{
  "embed_dim": 128,
  "encoder_norm": "batchnorm",
  "encoder_kernel_size": 3,
  "text_encoder_layers": 10,
  "residual_init": "scaled_by_depth"
}
Rows from block 4 of the text encoder, named by matrix and row number. Rows with one number belong to one neuron. Each number is 500 + 50 x the weight over its row's rms, rounded and kept within 0 to 999. All counts start at 0. Numbers have three digits each. After the name is the row's rms in percent of the matrix's.
# fc1: MLP up (text_encoder.blocks.4.mlp.fc1.weight, 1024x256), inputs 64-127
# fc2: MLP down (text_encoder.blocks.4.mlp.fc2.weight, 256x1024, transposed), outputs 64-127
fc1.234 086:535480510479500565659518491561444521499494508490469477590532560594477469496480526484405460534485453466490404525539489565481613527484480531534486531454393489524484532519537574482511540515549513
fc2.234 081:414536405497545559527516530561442524529484566444512468599552515652530533472393484505438436466501428500489486551558518551429572457457482530547373400426436495528446444571521521500465453496560521
fc1.235 089:542492559491521471529393378444540501493453601663533478573501538489484406492524560514474514469496471463557427542496489554525491551490488636566548545429409523504468437503599556498523541522467416
fc2.235 067:509424538503437475509596511556486478480514442513454522469554537421532476443571441522544409483468505434492454591492474397563482517522606494491487554521530487486507443599424608438547552505508467
fc1.236 070:494523484486500517522504406499500525495454493564573422644523511492511470483533472544497453465463450513491468493554489577451587497491489653530523568464471532478515492439543581416460477495572497
fc2.236 071:503489590462522534522457472508463491498494513575462477591472473523515436524566485481443471499515492504504454525590496576458568504540482613552522556450496512463519465440571520463505481484559490
fc1.237 076:494528562502514581516434402512532551542443500602543401595471557489493433505470546480446466486514423474463439524529536543392588434547486700524595532450566512554477430405605494471470495550557539
fc2.237 048:498553658502533489407463476484534433440482495621521499457495437507507430536541479509459451465544498558592467501558503466449469491514438565621518457415573514538480449399591481460494531531480514
fc1.238 096:540479598553522501524444484512425616439500512525498521539527529492517516536548481474477522468502496528486372516543602596528563533444469534536547584524460522479496493497572534461488529519499474
fc2.238 068:496407561453468425517513482467526481487589513606466494463479535470512500430530440486495504487510489466496487548424423505536501534497451517447506521525455476517538533477447419417589570476445455
fc1.239 122:536540505494544519488438379470458550545456545611519449567460575481473504566541564441464446443516473495522458459479589599465507458538522661535535517488559504554472368390579500488445456531453503
fc2.239 132:510568588582498547402492446521541487500400434529516506468549501453453488504571510462496472395474552550543431489439509436459465531501469532574474476531525532576520444440535471484425480498407523
fc1.240 069:487512537521472525576506387521464537496488485567532414600519516517490455502513473571467478504481442527497397451542526588449603475532466603553522592456483552538522501437554588462471487533577485
fc2.240 056:510494605473532533527480475521470494497485511549445488576469475516538440518556463462446465497527480495512463497593508559454572510530488615556530556445514514454517448454585542459497475489557465
fc1.241 113:480437586463481524585481476455540543491531469538458404520413515528544479526508409501455561500544483457402487523498555588499564480477451544511556572424492536480484416509535487527481515515574473
fc2.241 107:456430445543509588459521552578436619511551439484510560431481500569490510401428500525551539558508485439481530585473562490519528456557470452489501482520555421481503484502514539603513487506655449
fc1.242 109:455446519376476487507520424478500504518496557573415472504536544510552505528451461535447508524517447534530488412466513604501525490500516555485588502466425530590507561492570443509582458568497539
fc2.242 096:462498469546488515443528485517476559481567400459430482510501487518514456461555455436525533604539528447456527556437454492503565437519471506444473495565608467473501447480460583555503471414504432
fc1.243 135:583581543438487597532487500538455427586442503500559507491428458522442474515505540510471482499446374523509491480604477493393489457557469546534571639446500465467460480343490508475428489552547470
fc2.243 168:575520438536476519540490578489502430596430492405526599414567461489465496539477512503556538526495469494481525438535473416454420486530517419461538494538554470497443511504469424586467486534489507
fc1.244 115:534461544508447497538522470471454545484395467509513513601438517567571451492423418579557442445502466483524490579559552567519543455521509546487512525477564521443477413453549564533404448578594414
fc2.244 135:510470488549476501538603539520441579506470417417483563566435569582555532508453447527564523490509497506493521489571574577543534513520538459447509488468601471432549415522534579561419417522581480
fc1.245 139:502436608488489519511530445490554526454445505466486424633403448583508488431439417596539487435423463515413495502552575509492543449531463503482472551452464552461499443497568575524459426512624477
fc2.245 161:503427559575491505486501519499529514560506449477492475571421515544504498442481431554600487438449518448424539495591546468484522485509511490472491533564572488448535399479564473549386358533583514
fc1.246 082:502489615475524499522452417455468549450500518488480447607457486553478446540541462510499453533514482526478437524542532603509572556465430599500483598470477582487498505454611580497499506472546455
fc2.246 037:470410564450526506481494431535544460488512532628492446590507470479526397444514464516508507480540462453521444498509518543402524433565511604549534541460505458506433397476536493413506470482608502
fc1.247 092:509465544544511499576520443502440542482501549521509508524514542498479496481509533483523437458567475442527400601520538598534527530489519513563525577555494451467491482486502581447458530515534443
fc2.247 074:526451603564530454455509466492553485445559487552450528497453578420563470571626464386471544534525485548442535339503446513591495585514411481463567533473510520490602458503485399434554548490382455
fc1.248 137:482542494398460500483473440456543465462453528556485432569480409517522486559633459529525437490488520508512489578495446494533545552467522494464470666461495562520411519511536585452570518548443469
fc2.248 158:435560529471525484438542476520513450452385506503520415539592407462511462590538446530617406415516642555539520554536459461498527574429596447475455509531489569532509531571480562405528533530416519
fc1.249 070:520525582490491491536515423523465477500480487602526465608489497508517452486505506545470458510470491492511414487501540591441570485511494637520576551470484519498496448413541600439485530524579492
fc2.249 049:507481591475478521496497433506496481484514522543422491584451480549517424520559461486464448518526443472532489509576485555453583509491463576530511523455515502467523473449589536464498492485524420
fc1.250 068:480536533483470561516465395477468514487451496565531419653503519519483466482479473545454451437459450486501408509551463569439596475541513629551524547504479554502545496429578556435443503535565492
fc2.250 058:488485603470528530521476473495459496493494508579455493600460480555502446514573489478439464501510494504510458518596506574467565514529488602560518547455499501452524454452577519473496472492562478
fc1.251 127:541482543529437488533505476481457541516399465525505518577429519563562497490423431571559443454471462462510505593528560587528530473502505550463525528453555517425481390444559552550420481583598405
fc2.251 158:499460498547476509524587535523415586497458427416489572565446567601548523492440443539577525486505486507497511491577588583537547527511540458462507476461581479425550420518543562564432408532595461
fc1.252 068:488526523480495533551449400503439563487416513544503460656517465483509477453550537519421446508456429457543420466533516583453560492525499604569544533440442519490500449442531552452491533511556450
fc2.252 035:436478595483539571529533490571465507515513533563466413619521497538579453519488520460423443512489489466501478468569485544441546514533493626556512520489456481478514431473500509451500461510597522
fc1.253 093:509587480495504534486418475509483529457474570540516436610425536489526531552538596481436496577436496516443491439521602503473584522471481604518613511473500533510496500385583522497476509551470543
fc2.253 107:500548480552509454540478617509445545476571513447540544556510506474485520615599498457569462512537616547464497442525412441503567562481474479400525519538590525468552484495484462442512532575313555
fc1.254 089:443523530519519498546452428456521591452442539581505467573542505499519485540495458510559476461533564513470413535474518634562625515472477606481531535429477549483476434520571515493485504548545502
fc2.254 059:442502504456512570522605549569443535464548483458501513503439535611522525517471568543519476496418531570528574575600520558431506541495578453462422526510449420462540514513420588471485465538575560
fc1.255 090:464454517441499558576483392552492567520467485583444402574551433511526486448511445521391482551468441494450470444474485554434562464572432529531579522502493507598506472462485546449507509503603506
fc2.255 059:427413545475556483480509523533511470496516447561396605417506455424475487479558456502453551483522531525583488448504505540546502511557513460602540493545466450428579581487478462412560511513488495
fc1.256 102:451544500548548526591429394510505594508477535615478422519521556498487455462595536474483467495501550490490479578493539619571504564455486532574503509489461454502505389463512524413435526500507456
fc2.256 097:584577453526503581676500474516520430525452466542515477551567563434449570511534520420461546447466561504452436369456406528522474522525525473491545600535479408478530476487373488444418563529521615
fc1.257 110:578519563439523531560500461486465475498520477587497533557507568544486465505581564468357508522501421453495464471584440528459527539570440523504506556500393443536582529517511459482561544468504493
fc2.257 114:545552529487521524501532443483519473581510483597510483514473619584483473502524569438345534526530388434516460511473441563494501481579429570487510530468443420589517455528581511564540535478455507
fc1.258 068:526542556475466557518477368498513533490413530581522417654472467506503445501483452542449457443465448475492416471556532602423592491530471623524535567447445533517529480444566603475516476507597503
fc2.258 050:499466618478522524511514465500486479499462501568469480592459499571519430522582465499459472470524492495502468501598512565463562512537485577544504553447503487469536435464591530475487464497579489
fc1.259 091:577559618515519480547451486468475489439472498614531466597449527523507537556453511456456520424445527531465451551530561563549539524503444620485558606433439548429470473535544539550494570571500492
fc2.259 072:537474529505438504478601485504400509528425455490551519455549442549463524463491517462526483538551511437548428665481436576513447489493565513421514536521511488490443481546450568486539543413497371
fc1.260 087:519539539452542585551441456531476546444548518613516458648481523578497475471410567443401429547457402506452496541558537551372605464557461564517502520421426523516515484498548503472512482587625550
fc2.260 087:446474506450537613573478541595454568510548516546505451609536470576520551468375550457396458539400447487465484505518513511400501467588490530530493487410444473547448458530453479499566451524614585
fc1.261 082:506476572450516528520470431564454582454475507569524429628453517581563406494489505464483461523447451519469478628566524545407653546556486547432522564426454525535539455502575503467580513545530507
fc2.261 049:431537553449532557519438465516534504521534487645504446642458462613472506476436522502398427495396467512523539502562485563381493441573458578559472451474447489551455445460534472496489413534600559
fc1.262 101:506556470533457572463496408544535503510428517591572408522524535428548461488516564551455488467476397459503461506500511521441481406562527675556562519482566524562476409397521514432485532546556515
fc2.262 124:512631516591466533412523417504570457442452462507509424421520530472473523488498497500489470485491460520549475509454487405488436494451488532564497461502584518535458415404470553484414531429457472
fc1.263 095:532467489486488529517446432513506512509421579556574564567510479471485406525504487577522462497518440489538444513564498582439573527511503580548588517451441544491482556456623555525562547552585481
fc2.263 103:510416521484493469539473493521477489521473619479545569528520551528479474469444507527593458546495555531604532511485486518516525542509494558459583459466467492453514527516537503551575582477565528
fc1.264 115:490486447454507503439453429472562480454426607573562519497471476503475471559607446506575506462536521539533493544486463512531585591473560493435526552441485565445531608472575560459589567584464491
fc2.264 117:481497509496546471465498497539502441506387609487573507514589483472467506493441482547668414435476614557582512527485466471522485556475550488465543452505473528491518533557467544460548588521481522
fc1.265 109:500554580438479490469564386434433490524444486561493495572452460542519426559517503513541483525555483492496470522552486596423589524533401555436582542481538476590545455464542487471533509490469428
fc2.265 149:487528566499501467424567471390487539550458470588547576568485503533463492519519512542575510446514460473499427514582528581495477546568504486439548513519512485499527448521513408469530496475469419
fc1.266 087:509511549487517524600466478514474540513476530498478474580545528457491426451504503496478432521508470461437356539532465551489621507478495588535466557487435521463521484473528494468499514480554452
fc2.266 061:483578521551559499447375536489557496419498586502546504534592424438456483526502449492540462426556476516507436492524496479489565465440462537566464471486475577494492480496501465429471543496444409
fc1.267 066:498500514495469555543485407515470498507457502543520430643490507492484456458532478552478460476494426503500424509574512589442589481537468637516544565479479496489512482415538542431436508496548469
fc2.267 059:486489586457515534521469465510462496500502513578453467592464474533514433519567484482434467502519484496511455541587498581469568504528483623552513555453497502462510463455577538461495472489564488
fc1.268 065:503520524508493514536474413473481511515435537589510418655488500483462443511536498543442491464466408487484416538568497612441573465529517618541533564480498509515528468423543571450495536525538494
fc2.268 039:475474596470537516519477478495472519507501532569454474570463484548525434534597497478441468506532513483524476547588498560474571513524476605539496532470501500463547470461588520469513461475560462
fc1.269 083:534470589472519517588477461538477569524513489537496440654496506471531428528529492515463468515464448507418433537561540545427601477559471598499615613456542531530476435458577483456541505559499504
fc2.269 034:526601523454495509448467419439559451512541504583485536577473469486520482536529513509453552535525500494527461361569488591418501460556420586506557492451516504466528487420556442532529452399539462
fc1.270 095:514551521604519558574506460521518464547530453599621509514535530418515385487570532537478428493562473427490383528499505495420560431562531605605589508510524503478558457401555461486459577613500527
fc2.270 109:419503513492489484498534443443561484520525407591498508465478550435500447526648551526481509437550587523536479484480509452422502478526506492573409492548564452526530487423506466443461444532454602
fc1.271 114:551533532501490485519469459487482486467419462559530511593526389509491459536579438555538436468500517525508475527534499477540537526496431473513528569425518573516436508518595569511533545596493423
fc2.271 128:513548597524535448471537464513507395466417430529535488526587430433504437557515412531617401387512556536499496510527449401509521534468529403491486479517539521533487460591486531486507573623442479
fc1.272 033:614544560440529490512515510433552559524478471523586510505457531428516468430440484500533525368521501442532470506538523490458513516433462452494391435430507407524573479519544465531417527523562424
fc2.272 014:501519442481575560382492424586479478387538501481521490619404443465530567541511474428488470531477425633500532450471555548536451535491535492527522526505471582477526522519463600447515524579406502
fc1.273 101:528542485578544547551487451496569504593475513604575513539540598428478456474571540498479444424537472428503371469511524546454527464554538619582546528528550512490554445386608477460419506578470545
fc2.273 117:422532544518510507453527450483542496509435402599514484482529524456496474514603520511467480391509565564554483487463499442416490485548480507601415463530544485576514465419488449435450458523453587
fc1.274 148:464444540439553492628509519468513475509566441570503594520502513487520440532582468544471491515548527543480432508564456519454648506535501486517531543503446485406551566512508487447563541603521531
fc2.274 164:401449407441528490582540513462561483546630442546465556510467530461533488511586521512494537504567612485476513486480468504475556473533539409495441510571497430444561588513478454464527451556496621
fc1.275 113:481585482408468521514439474505463504455566519580533495504425488554565494463495585534470434477457464490476500604530504579513487520473507523510444506399435506468459419470459550465492533539518448
fc2.275 092:512487534336471467434505543503497505440588449505453477506460422504530560519432464552480472502503502521478474529455470488495512422534482560438553592498494581515511553493475569489596463473488517
fc1.276 112:542459634420511566545394481535440527483539475614465483537489537483547468506449561447409517566475376511470474517480519533396545459622464555527660540407509482574464474435527464501570504577521532
fc2.276 120:542511619426543540428351562519536517450595542565451504500574396481504533562381554475444452559459473542527543483505503484435500499543464532498587485450426540551468530512477455536622508570516517
fc1.277 126:503521496418441505495462432467541465478430524519484435560466436531496459538626442537542426495484538509517522581487451498526534541462507515455501690461511551512410506490532581443541499556464478
fc2.277 137:437563542478517479437544484524507450451381489486512411537605399470522472588524431532626407408520645550534526535538467461508525570416597437472448493538493567523512516572471565411516520531419507
fc1.278 150:551438496504529522514465442515479518539410586535564563545544492496443408503533500539528492486512477506547472458556486602457586573527512561511616516447459495448534554476611542521550552553569467
fc2.278 174:520425485485490461536478514516483478540475623453553581499528553525474496460390506535601476544491540529591534500472488509519489527505490536444577437467477490461509529528511492563561579485554533
fc1.279 093:497505490435549537618553450586361473518513507549523418551508548596509467461482570494420516518508411490423441528579481552381587524532512521540454530440422446520502540463479566446473527524571517
fc2.279 095:438535425440497509572573511535425499549495516525543455566482598670524558436399557491406490475496453479493455614524531596478515484503515547517421423423387423542429424604492550498474505473573589
fc1.280 084:560444615417503545554417401538490540457466509616511415636414556593482430478438546452480455513456451531471500633544518536372580464597443554487555567467483489571494396442591497508523504547565515
fc2.280 080:499493620446560551443370540510551525495586512637462475574514412497493520524397528494423452522425447500508513491538519492405512481598452580530575511479440536544494507476524422499586466566532536